{"encoder_arch": "mobilenet_v2", "model": "contrastive image-text model", "dataset": "larger renderings of crowded toy scenes", "train_examples": 22605, "image_size": 64, "crop_scale_min": 0.8, "horizontal_flip": false, "translate": 0.06, "color_jitter": 0.2, "cutout": 0.4, "tokenizer": "word", "vocab_size": 62, "loss": "softmax", "embed_dim": 256, "encoder_norm": "groupnorm", "encoder_activation": "relu6", "encoder_weight_standardization": true, "encoder_depths": [3, 3, 3], "encoder_kernel_size": 3, "encoder_stem": "single", "encoder_expansion": 4, "encoder_widths": [24, 48, 96], "text_encoder_causal": false, "text_encoder_width": 128, "text_encoder_layers": 8, "text_encoder_norm": "rmsnorm", "text_encoder_norm_position": "pre", "text_encoder_activation": "swiglu", "text_encoder_mlp_ratio": 3, "text_encoder_head_dim": 64, "text_encoder_fused_qkv": false, "text_encoder_bias": "none", "text_encoder_qk_norm": false, "text_encoder_parallel_block": false, "text_encoder_inner_norm": false, "text_encoder_drop_path": 0.1, "text_encoder_positions": "learned", "init": "torch_default", "residual_init": "zero_last", "optimizer": "muon", "muon_scale": "match_rms_adamw", "lr": 0.0042, "momentum": 0.9, "nesterov": true, "orthogonalizer": "newton_schulz_5", "adamw_lr_other_params": 0.002, "grad_clip": 0.5, "steps": 7600, "batch_size": 256, "epochs": 86.1, "lr_schedule": "linear", "final_lr_fraction": 0.05, "warmup_steps": 220, "weight_decay": 0.2, "adamw_weight_decay_other_params": 0.05}
Rows from block 5 of the text encoder of a small contrastive image-text model, named by matrix and row number. Rows with one number belong to one neuron. Each number is 128 + 32 x the weight over its row's rms, rounded and kept within 0 to 255. All counts start at 0. Numbers have three digits each.
Before each neuron's rows are labels from the 100 texts, of 14848, where the neuron reaches its largest size: "fires on" is the input token at the peak. Only what is clearly more common there than usual is listed. The data: larger renderings of crowded toy scenes. In brackets: how many of the 100.
# gate: MLP gate (text_encoder.blocks.5.mlp.gate.weight, 384x128), inputs 86-127
# fc1: MLP up (text_encoder.blocks.5.mlp.fc1.weight, 384x128), inputs 86-127
# fc2: MLP down (text_encoder.blocks.5.mlp.fc2.weight, 128x384, transposed), outputs 86-127

fires on: "pink" (96)
gate.73:174125098122124175111131167111116116072156175180153112183164138107078158130155143135110105112110139134137125097131121132128150
fc1.73:097099116109102144164113169102150108138137112187161146148114103163132121125177129148135124101166147155151118164109126175117105
fc2.73:093161082115127121128132150110159124112069097076117207160093122100136110115151156131145081137139133120106155157133135182100117

fires on: "grey" (66); "white" (34)
gate.158:117143111117138170108146137103151139170165104119088192158075056072136139127138158082114069118139149109098129126113102159079160
fc1.158:135131094136118134154142120122175074155137085109105144113115097099155132140114139099162114105078141091126112131077086164092161
fc2.158:150152156134177097082118099110141037182120050096150172119069104124144162078109109091182106111190163117187099152143095184130116

fires on: "pink" (71); "black" (29)
gate.115:125126139078145184126186144169102159131120165162135122121157158121145068140140106022178108093129108122119154140140107147110123
fc1.115:127117157109138072085195100129144118167145181184127125092082124142154042149131162190093102156172076134121157125082119170160142
fc2.115:110140153144114146116197153123068146135122153092062160129118128122136108051172149132066164184135165125151181064199118123151156

fires on: "a" (74); "blotchy" (16); "dotted" (10)
gate.77:153121135148106185116134098183137142099063138133096135144101086182184163179110133111148161149128119163116016155133188111101147
fc1.77:097179098188118108161138117078135107082172068073168150111147132171122149142125123132107110127137089098140077121142144090105143
fc2.77:073177126178136103104154174077115097063158138090131170115125141124098118146130127119143073106143125084169064131107132113145138

fires on: "teal" (100)
gate.280:124127098165112095142146164148134157178145144135096219131143152166112159103075101152157168136112110118103091189151165144087146
fc1.280:133080098174105109113131226147137163136123108139122145133105156113089112086074154162110142078077155080129094174122113127144154
fc2.280:132082076145093142110151164078134147146128166122070107098127089156112157141112135185107151095116132157109161119147075147049121

fires on: "truck" (100)
gate.103:089175167143142197146129150122106111126172098112069108131123137093164086123100165064174183109155128142116123117139147075166142
fc1.103:129162069135117152173147122126088168111146091165079172108115096089125172077102098157165142101060176141169146120150139142103099
fc2.103:165158092074090121106138139178104094092106098127120128130088110071175133131118068171166093094108075092176120153093099128173191

fires on: "dotted" (63); "trophy" (16); "sofa" (9)
gate.111:127167171129148149099110147147110159085080133072131155135129110168148108145115109141129100187161088106142080101107156094076170
fc1.111:137145195098106134117154099144134151137061075117146117195147103128101104113133089137118114182104139146173145121114124096150153
fc2.111:109127170065147129087143122138136158212124125133166125171139172070168142134142110174144119155119162099105142143089141119176133

fires on: "grey" (100)
gate.32:166117156121112144148178147134129152067141091169096161104116120132145103115138191101161159110037095125140120188115100131094076
fc1.32:145158116098138124102110138145105145146108165148131098123155186127061095131166080125153108078135135154147207125101109099161162
fc2.32:020091136164160083145070163171127138143116139126140133145090106132051115174201070166091186150145090140108148178129132148138176

fires on: "white" (92); "grey" (8)
gate.149:154118108111170138093076128124187089163132128113072146141168172104135124200125071147157121154140164157199131071169135128099085
fc1.149:142076157120123103097055150084145205130104068094149133172141092182144084077145171123137101105141138177145113080118172130090115
fc2.149:136115109180108128077102146115163186107042099134124104098117142108157158132090092135129147115164083154092117102074123192089152

fires on: "pink" (100)
gate.358:146146133110118128068164079146142139140144146134092146121092152152110148138083128119112119168130082152127102097156076076126157
fc1.358:205115157113132127089196112147083117153153165173123098171174138137118139122141131139074107125143084112151112078164106118112163
fc2.358:127176171123075100134124105163074125135193204150101099124162142114133148126141121130115147097149086153169132096145095105123119

fires on: "teal" (100)
gate.316:134076069135118183129094136156091103074110139086153080092184115190138154137136122088132144158130143063117191141168156157099079
fc1.316:136120135066104066097118091155162079103120117071133104121144187143108117150137160093112134146128132158120126129141152184115054
fc2.316:113149058145087172176127106138144105116100161090133130123104146130102136120149124167165167155135064107118174124111171082152103

fires on: "pink" (100)
gate.50:160061170089172119093175113147124111133144113150139086079107073109107128134134164142113136094129152082117092109111165087167164
fc1.50:145128173123180157134161073174134097162088088154143132113049165132145138102168144164109074104190124154118103128097174136165163
fc2.50:082131127168136097147106095091108116163077096123174122137103142143132153165165114107088146141114141115127162188056129154155075

fires on: "black" (100)
gate.101:175144135177181155171110142170121132140107129052161113152152138125109132137127109104117120098175200121135161139154099170133164
fc1.101:107189140063109164068196122150154068133141128177069149112133133125115093125100145052206107088147082158080123113082104140075110
fc2.101:168196099166072143134172124175177116142089092110090096120145195096136117156138100111164131156181072140151133146086114182143127

fires on: "a" (96)
gate.94:129103123104107131101153083100152092110087156157159141155116170030151113102140144125167179126143093111088145189146170185162080
fc1.94:077153163171154119162151126135054137120181133117118148089089151125095100164118122129086115061097126137089118103122074069070129
fc2.94:092141140198130121102118152114177092150105115093155149148105155068132076174110131111115077148157151144155032155137095101097123

fires on: "white" (79); "grey" (21)
gate.377:124217097120132161124166087192144065131182133075123099147148123123104135106130121121129169097076155173132128128078135130109138
fc1.377:107150095128105112154152096092147072113128098106099084124198186121136119126091133119099171104099194152129114135113118132141104
fc2.377:135119082061073154135180096147179083092152134132096116166146163118156101140120114150123142119133137180163167078107119124125144

fires on: "black" (95)
gate.121:165087102144102096156147131127147074146141182119103125131109125115169131118141136090115111133144136108140074115135115159198169
fc1.121:130094141097137131120170087142067093097152107214166095132100150211131134180114167121147120076128157141115126125148123100077134
fc2.121:074117139141123155106091085177175139100138119132206122152146138180116107166097137116205103097168098108117137153079107091112091

fires on: "red" (95)
gate.66:095161126099128160128159133133163090125150106130190151137181160144097114189112072153142112093178130087169148183176092155120111
fc1.66:146123099097132109151099135120093129129146123165206092089136137118139125149117115139166098141161128097063099078189050166118128
fc2.66:156151118128142175141089089195168131114093132153090076169166114133174114117151117124101185141126131175139171121115150135123146

fires on: "cream" (100)
gate.56:133124119111152135169152132184140081113106159135075185178197119188137127133159156137067197097104180129168127148139114130067107
fc1.56:154111119184169125158149102112233146102175080077147115100101153114172111095127116109116126177112127188111175085126130123110101
fc2.56:135135100139164153145137154117193216131110092139117115098118105167144128132085126087102147135151094179109129131083161137082173

fires on: "chair" (100)
gate.174:101121107144170096080148184121093135159140107174204087136117126113101135149124127106152079117129139109132144078098161101127085
fc1.174:051123067129162099083192125152125152107118137151170085158072106171099111087131138085134109151136158170185138094093137115119110
fc2.174:121120147174174109118217102161110094092155120134184099127151093131099105111118046119158102143073180153125129111141134109113112

fires on: "a" (100)
gate.202:156127123138044123172107135113105119128152092179080110152154097123160110052142127114111156174134133188114110109083143141104075
fc1.202:086079162103146123120114138102100113140192102153161146086122132156092109139126149104084062095153126123118183111171082155154099
fc2.202:067149166156123084091119188042133113155144119106129184143107139129087118144153119139142063111129125101179098196142104126149131

fires on: "yellow" (100)
gate.244:132085109108075114160169126180130119092165074160111145146110122125153073129110132111168172147110148166092165160155135151106153
fc1.244:107121079186081089138102111194184109128109126171129151163084191151125101116121114128161143156130120114100152094152119135118115
fc2.244:139145174142075072088108097120138145089131097152114121136110171161177130130077168148143176143135142096114176140087119157094144

fires on: "teal" (100)
gate.198:136064126137114113081156179134143119167142151175116125125091168147155155150085124146107109122132094091108077194137138105166101
fc1.198:173103109136133092124140206156137098150156157151117146135093150156166133190116140125149093143116131105140116156158149105149097
fc2.198:156134119130099132083145158103154165101093186170064159114155140142117153144136140131081109094111151146101186181161121122084159

fires on: "cream" (100)
gate.317:152188155064150083124123135139078065137156164177117149126150148110066099108157140143096216117109149067119119156104101126098098
fc1.317:157143146108128072150160109121170108119135087176122066132089132119133106096124120071045081132116134136155101072069144133131117
fc2.317:110124113163116126103141138137169179117120084157152105116101129133149156135068119094127084119145114157130129114067187119093161

fires on: "chair" (100)
gate.338:155081103132189142145184113125094118134134154162162099164156108168076136056134114156162188079086141095204124145099132088124135
fc1.338:146121202068103183174120147136136127121096117143090122089072103123116127180093139120090125133125167143121128152147126176107118
fc2.338:120185155086049129126035124175198133144140126140089177114096148126174128136107144144104143098192112149148147155120142196130170

fires on: "lamp" (100)
gate.207:085165077099059128110141131177123116071122143171092165089090123128104101127169087166128140164118124153124120149116128108082164
fc1.207:147064141120198120148217130126097131185175111079114142198151153166160119119148151104120134149120173122105134148143140128130113
fc2.207:149100108091165157111088135133131163103187131126149123128156105203121177141075190031112142097098101167093139078144165170182098

fires on: "red" (100)
gate.7:080144134142097128095126133106150089187113127122114050145080066170116177052194132120144113142127154118158151102081176164106155
fc1.7:069075142155153152041177129071109074147165188125147102160088104178122138107147156149159129148132159188092163120104192155128177
fc2.7:154105094200050167130155150102096123148086118148127113104093116133180126132189159156102158143116191119157184097101129100092165

fires on: "red" (100)
gate.254:147158097060177084144140129191123087155111068170189156160150149104145108093108138162109155181143132136110107122071178123190179
fc1.254:086172113117090082140125139086189101104115127104067083109146123187112071119102127174124193065114151118121128127122056098116130
fc2.254:142155136152134147101145108100094162093154132118079074098069119118102101086083101177127102110138062105147109144137120076117125

fires on: "red" (100)
gate.155:128128103140134119150148134148109098089126146167135165174143138125117100147102193114110121129171144089067164078139116125120083
fc1.155:115111106132147136122123113149173091092147159126116089132184155126145125187136171122155098117123152142084116166114127137121086
fc2.155:090204114153128158120164169122151092145179086145081108133168141133120100080164100101077127146119150113109169111142175127134172

fires on: "a" (100)
gate.256:163174126150148138097115105197197169158177150144079119132128118091094127109087126097164104136156144109139145136123137136116158
fc1.256:153136126131092196116128116129187144099172129147147093128140095101158138099059137104154069162168122142113133101097121135103127
fc2.256:138127155135208154102126101127141175128124177178078131174151136116179098093123138143165169102150137172148131125085077145116158

fires on: "grey" (91); "black" (7)
gate.229:130160121048127103118111139165135152083106145140112118166129194127123130138119138141101125115106087161151111135102121125119138
fc1.229:131129158051111146126106107119127089154135127160149126077087145136105136122166136133137101153104137162112103133111161068131117
fc2.229:113126145082100149131122120124141084130136134089097064120075138160150133134174073158076084085060127187104105177123113078130118

fires on: "red" (100)
gate.367:131093174102079087177120137182114121099115099095066074103130171107137169109134113171107107152185101126095131105103124122095090
fc1.367:110063200123121124148162157123114122126079153109061091114087141114144175128131109128093151166140119134138106108069169090114115
fc2.367:130089148127140047084137117122104163110122098147141130150119185118123135116124175130134148136200128182125049129123109168121138

fires on: "dotted" (50); "checkered" (47)
gate.208:100140148129140109115097126094161160125138167136134114072142077176102160180107135153105124102160082124146088097101139104106171
fc1.208:107100103125155134140106123120170132111133171162114137042127129123128143191096148184094137112150031113129088114112128072093131
fc2.208:130164110147156152137075115136130109069131190134161131088140128181170136193142157129129114114142057160182069128132156144159130

fires on: "truck" (100)
gate.337:078127080150145097102083151072093105132107168086214151156083178172109151158164135109091121132137145127102103186120133132115128
fc1.337:068127150179151108144147132135129134161096101127064115150109110113183171146152150135086204102130178078124137080137147093146166
fc2.337:058097139145134075081145115089108115155085180128091148193202134167099131138145134107091158155111225119101157110122087115119108

fires on: "truck" (100)
gate.277:140115202158151100105107180071109150160109192086175100190108150156102129177117172129152129160215135107147100122096174089126119
fc1.277:137140159083121107070165155119124127074109115149149146152148147135191167173130103160131103146090105134127095158142172139126124
fc2.277:154158122088108130106161128174113103084090101129130131085104151078153124148122078174195111094091072088180093145128096143139167

fires on: "truck" (100)
gate.34:102145128171157101080095108128164069182147134149146120165115132123137082147125128091128184114145089125090181126141150080148138
fc1.34:136128105112121101115154075168089145105104090135144127159179167132105180118166078181149127147101098084134144184098085175082079
fc2.34:140143132072117133112130118166132109102105098127096164098101143112145153145112064181164128076094067112181077158120110156151161

fires on: "teal" (100)
gate.227:135120092082142124104120095166187097131081110096116141131107166212126127106159166122147172156148129129126166110155166130116068
fc1.227:114120154130178150138175140129103181144154138139126198145122098101104118119060142183135133119104133171139082094108166054152174
fc2.227:129108175133139115095120137166141149124151086159140167131096069185151107099090098138124116079107119135145109109094132172124201

fires on: "teal" (60); "blue" (40)
gate.276:066119102198117153093153120151105102160130112099144147115127077221102161125102128174101125142169107111128116160143162136129132
fc1.276:118128116112101145089116102097104086105127074121108115115105128094131075092126129182145140125132050133101161093120183071103112
fc2.276:104158175137133103126120125104109181114107092141103108100065119248130123113172086158109093063110093069143136148147164072159140

fires on: "yellow" (100)
gate.248:182185183162119131135121155063075147100196120100120177110107142176110182158149164146153110124107159114158149138086156118111118
fc1.248:144133072082091104132115115101211091141061118161145091183130135042136101128098104100129109108156137156123131098133077190164072
fc2.248:099130104074154120126119142141125135156112110166148139202146128111122129102131103055160123091162103096176135180122120151128160

fires on: "white" (81); "grey" (19)
gate.261:093111147130151041164107197140208119150126131126087149143135065154147119127135163131137157137108149086165085134101148087206126
fc1.261:094094159114210092163144218171176111142169109093066113181135043114151159169148171117100118124122161107137086103104129095163155
fc2.261:168149112089169129083140144149110094156123129116147186138104113080124161121126122114122145128117153180136176132132070126111102

fires on: "lamp" (100)
gate.345:123121180122114155094123133140170104069069131157126092063106108082106083120111137159150085132122134135110134114085134145041152
fc1.345:128134114150140096137136134129094158182200105130135139139160169170160173129106118101100141161174114111138099145142098130197108
fc2.345:151151114168124112138132119125074146187117105083093150125189134169142150154071152094093159144137133121105101166143078101165120

fires on: "duck" (99)
gate.216:115164115167144106133123092158069140111148160104188087110123206132087098140124127102126126159138161140129169129099104193151149
fc1.216:120106138146112134087104144117142142135127065091063108134127032113150194106091133140103107137126108100082039134143125087099128
fc2.216:152143094120117153115122137096090104153081128117127032111095123086094135138151079135142091161109102083067123090144120123136158

fires on: "chair" (100)
gate.48:132104095146177125140156124137085160137169101112189105170179122142130159063164119150180138122106130101167114114127142092116114
fc1.48:125140188107115131132101088116166103160056171161062134086089126103140136149099102140104160093162127121123153127144090205121145
fc2.48:127178164093046121132033121168195135136153107149083171118096134120176134142107145140116145107191113158146148153138138198118175

fires on: "teal" (100)
gate.91:185186127080153104115163162106118185155097124163105138155116138082174133148151183078130102087176082118113180132152130155118140
fc1.91:149203132078121129114144160101115168156108153186127103100149180086127160139156184064111140136155098124086158111177149145059121
fc2.91:178181161140174125112120115107137162089094146173108122138173163076165103172135166095074119112134144128094171154191115099123109

fires on: "cream" (100)
gate.87:136158126094168095139078150086090044152148161153103162122148137137073125151139155120175186116119092091124100144165154142081134
fc1.87:160149139121119150061074164135046081175175157121081152131161114158119103139174128174154195092123086125138143163184104112095116
fc2.87:169134136087152131156101117113101085143157180102107150134138129128114085109195145151117186115101117097146131146178077122135092

fires on: "lamp" (100)
gate.6:100148143163098153130127124104155123137082121138173136035101130069166084122143133177137069172114139102117136097146145164072129
fc1.6:156130146150099158139128097099152138157080145172165121074063115067123095139139116212146066187116186113141071115127172152053111
fc2.6:111095180115119122118121139145180129101105151174150120124069106096115099123172143165162068118121118161139129101129180142100148

fires on: "dotted" (55); "checkered" (44)
gate.354:129067105156107068123103135052164125115129150141134200096186125107152124149150109120076130103140111112130101113143151133110166
fc1.354:110102146108092116136180177112094148129093100076150154179127157137101150121156125085161085142103155102115146187133106192131110
fc2.354:107065166090102124135150091160148162138107120133074108159097078099141132102106111184137191137084195115127199141130118132109122

fires on: "pink" (92)
gate.4:172137126180144111117110117126113092161175077086124191147142066069127192113132102117109060101178119150082147161132172141185198
fc1.4:163076117130140124119083117098101093133109140121150133172120100150172140163143118119087055152148068100174165141182105129162130
fc2.4:131125092107132113142118126119133090138107125093157137160120123114083100139151107069141151069149210094106136148135135108120134

fires on: "white" (82); "pink" (8); "grey" (8)
gate.131:157139143166118119080132106138111085120132065152136163124166110125136127129117060084120174182094098120160122133116143164176114
fc1.131:155145117176118151114175133121110091134127136103057107090153139176123205167124156171158181103095168159114164166149122141087135
fc2.131:193091156095155160148150114153119097121168192067140120126127099155126141101140178123178123139197101134181131153089111144119147

fires on: "duck" (100)
gate.156:167151166154127114164163135123119149185161109168095201148165170196144130180074136103151086119157185141103139103162124141087118
fc1.156:177138136156146147132146186089092110187138126162060165153131124144176096150111175079123044146158134190166128093131128143135162
fc2.156:084121158114141126124143122103138128173148168158094161139183138128130164120119155110115064065102190181183136096157117171157128

fires on: "checkered" (73); "dotted" (27)
gate.201:035118153139133151161140121105123170131147152092196115087123103141117135143095171131137160125129118081177070147131148119103145
fc1.201:101134163104159126086131121126140136147140153159110146065125115094097206173132173192134154143205109130131131149167128147104114
fc2.201:152140113123135152140045116168154135074132183145107131104154145183152130215163158133114145112143062176190079157162162176140150

fires on: "duck" (100)
gate.352:131150139154122103161148105136153158141149120100139210121171153200138094183126116092131132094119182144107136103163121163176109
fc1.352:121097125094112137122060147096126146153117093129095123109111094147107136153209131142134113107128151154114058131139103083087143
fc2.352:164064115169140147075131145111128101138098112162078095113138126069118130116144104114134098136129087072087149099139105090166154

fires on: "lamp" (100)
gate.206:040091187124139130138125170158136142104098101109089094063104124049105114145105136139155102139096119151146126115119194154110105
fc1.206:139096084087164081107184088144104087135178132154121161133232151167163152154123109155113154107150147058102113140172093124187157
fc2.206:180161110162136132150128131125118156133139072127133139115191157158157129118000150104111171158119151136115152109159145096136121

fires on: "teal" (100)
gate.20:171092116058155068111103103173170083095167117105127122122154175137116193140091118088147151138165135112120155152183168183056051
fc1.20:089078116110063155090140123150139088064106137073160074099122121148153139143158203109135135151098134119144167138142162135067049
fc2.20:138168064162106169171143161115137118114062122085148115131120181140120126087167142137158153115139085097108162104107161105150084

fires on: "grey" (90)
gate.29:105178147138077134138121170191179112141125149124092114126150138141155129087122110067129157126115151128110116198116160114071123
fc1.29:143182173142083128089062187095127136141119118116071133116131094146160176122146112120071154155105158082103119130088099118073086
fc2.29:120152098082083114134098151235165130143157149121080120144127108145116103127137072098088043096085117174101120158125099080162131

fires on: "lamp" (100)
gate.182:131198078103123117113149160152188138105078153163145145172094123121126110115167109150143107098122168108157154127144116144113156
fc1.182:102119085120161123110161140182146109096077183106163099137068153120168089160155109130198100117063117174174150122119113105088135
fc2.182:132144125128102130146137094151153142119112117145074123146120072121130094129114126167151123087092148083143083096092121103130149

fires on: "chair" (100)
gate.274:119158038194152111125192116116052127134192109101196147140136133127123126097165162165168098148100106104130138081108150108077140
fc1.274:147070106144221121153125143131125165115177156126127125178161128179098187083126073160159174128131112084163114101115156073089121
fc2.274:121075078167189131128222138075056108115134145109175082120174115140085138120151110109133119152068132095113141094124109058130090

fires on: "yellow" (70); "blue" (24)
gate.129:146205120116064082149114101173139150090145076127111115155192137111129065092117168136120199183128114159057115140164100139124089
fc1.129:105058205140154167114109148109140118139088156118119142151063100135110186174145088112121091096139165078179121105118147088114140
fc2.129:134152160104151111209175112115128134107126147097170163141129107119109102146101117105162069094142123167091103139163111173129101

fires on: "grey" (71); "white" (28)
gate.27:123153120101170176146126120134104101117134103105056136100135122123173089096106079083112097136159163106166140084091167129138170
fc1.27:191090132158158135084135149108123110117096150060118154171124161167151130090150123084123137097150124124142108177157094163166109
fc2.27:146112174172099105074128113125059104176150113105108170135106131125102150115152160070161093089161170161148102146139130146176132

fires on: "duck" (100)
gate.360:109148174161088111142171163085085119153171185153085140107128117165140184134105114116150108106111178160165147112132122181124120
fc1.360:113098076108143132112094119176142144102070076096125119110115167111122100098139096154161168126160074098103121150121139104115154
fc2.360:156124082138147149139117129152150136122101078088153083088097119096130083118162102109156184159161075088094084152094133063092145

fires on: "chair" (100)
gate.146:081062155146125115069168131165115107153090064129119122107091119068126173112136161104103156159134108153113178122134086115102152
fc1.146:148121076061105151179100157112117122098153145142128149081128147146149153106147066135082142161091162122109139169107139147160095
fc2.146:181131152058081187174059094199120103129136186149078166147093140167138183121173150090047165126109114179109117133107156152113141

fires on: "red" (100)
gate.330:146087136126154087164121142172162109066060109090039130134168118128158081144137195142148131110151210102134130055057095127124099
fc1.330:093142162125107121153132170142177085088113116077077103102168114100180105166147202126160142116133184102096141097094143089112081
fc2.330:141158124105112188127167134125129126163113118143046123136100141137105071136168144149123111083183151135049158127147121163128119

fires on: "dotted" (35); "checkered" (27); "blotchy" (20); "striped" (18)
gate.52:167148098168139102124110117135151133092145185119150130062173146149099118147167125121130069136161110125138094198111142116100144
fc1.52:148143087116159152107125090163146167147079133168142132111129076142162144182087191154102164120185085151182111139148188064093138
fc2.52:096144111144128098139103143099115112091151186111164184082139144165143123163143149136123115132132103131172021120141135136128139

fires on: "a" (92)
gate.95:140140149153169113117066142125143162075094085187095133148125130177139130057191116106132111097183137173167146161116115134102183
fc1.95:152159161136130159108080134162182172146104124168140209136100131136148142172065138157146084096126140120193145096166159127108145
fc2.95:134146135095126115146084142142114198129118120155114098186143178163185187153177136122105120114097059158162160158122148100147102

fires on: "lamp" (100)
gate.193:165134155138168157122116125163144134111093149117156086115084124076147080078142157139165099150113118141089141107128153158093134
fc1.193:143078144127101119110150169154175127130096096150160090087109165133124119110100152173166067097092118118131144102131146236105078
fc2.193:166126133109141152150137159143106156135084170140125116090049168070122067096161163094183118146130150184081108093150165144107107

fires on: "pink" (87); "black" (10)
gate.224:190150112088128101129118094138190164126143106155123146156113131134114142123099132108134130097176095105078100119121140131143192
fc1.224:195119121133157117151127056059180131177101086082147144132112118105059156119113095169126120101159110133083115128141130147114155
fc2.224:212092127173106107169125154102176144154093100116141141154120123149152112129137125110076123115167140089144145165083087133166146

fires on: "lamp" (100)
gate.221:131118124167101144133116085147160126113044170157152128060064158087104092095133119165144074138150178138139160100111097133061165
fc1.221:130138129151101149114120107133154088145109142135160106083120119098139080106139147177126056153123132137150151071133169177060139
fc2.221:108102164095119140122128134140169127093102157172155111119065104100113096120183136153170084112126124153131130095122175140087143

fires on: "a" (100)
gate.44:156106191132118123122101091104134133145183116130149169166176132099156163138071129151075098129084120082164134103095115156139155
fc1.44:124104094107130123099148117044147111117112142158146170120136088126148084126156145111153147142184113165151104125183208108152102
fc2.44:066184116130154123101153141123179150108097101144081056143121069163090097098128081130110105143148189161165118156161155099145180

fires on: "grey" (33); "orange" (31); "black" (18); "snowman" (16)
gate.142:104118100089096177125146147137183094115054176182101164150109135118149154076115088117148136072107153080061156096107063102163138
fc1.142:118188135109119105163132118144079169089093112174115097102169149162108164098123133127121166124157189075169134074136125087094103
fc2.142:097156125144141133122089074151140127140126173125092191142158147067171119158139157160125110090126156146095053112029179141198107

fires on: "grey" (76); "white" (24)
gate.252:066120087163089134147131095108136084105079179147143139105129159119082097137077118142145105148151106138113138093106112059077142
fc1.252:205142147130126076150160122108122139108146160106141129075143109119146118145117107066098166187134136072168120112121179149133138
fc2.252:139176175127091125083146108141145086150134132195132115145127174128147086124086164073090145109138163099160129160116091159104131

fires on: "a" (42); "dotted" (26); "striped" (16); "checkered" (12)
gate.210:155181138120225170115134100155169099157156116112129153084116102150169128188092094103107092102182117116144102101156198030055157
fc1.210:081112095064153139117151107179110111185178065094106116187067140113168132143103104117154102118166175152136145083126164105158125
fc2.210:115087177090123144118110116123167154209147076143095125138121123117116180106121119164109098140103164119098199165148125128117104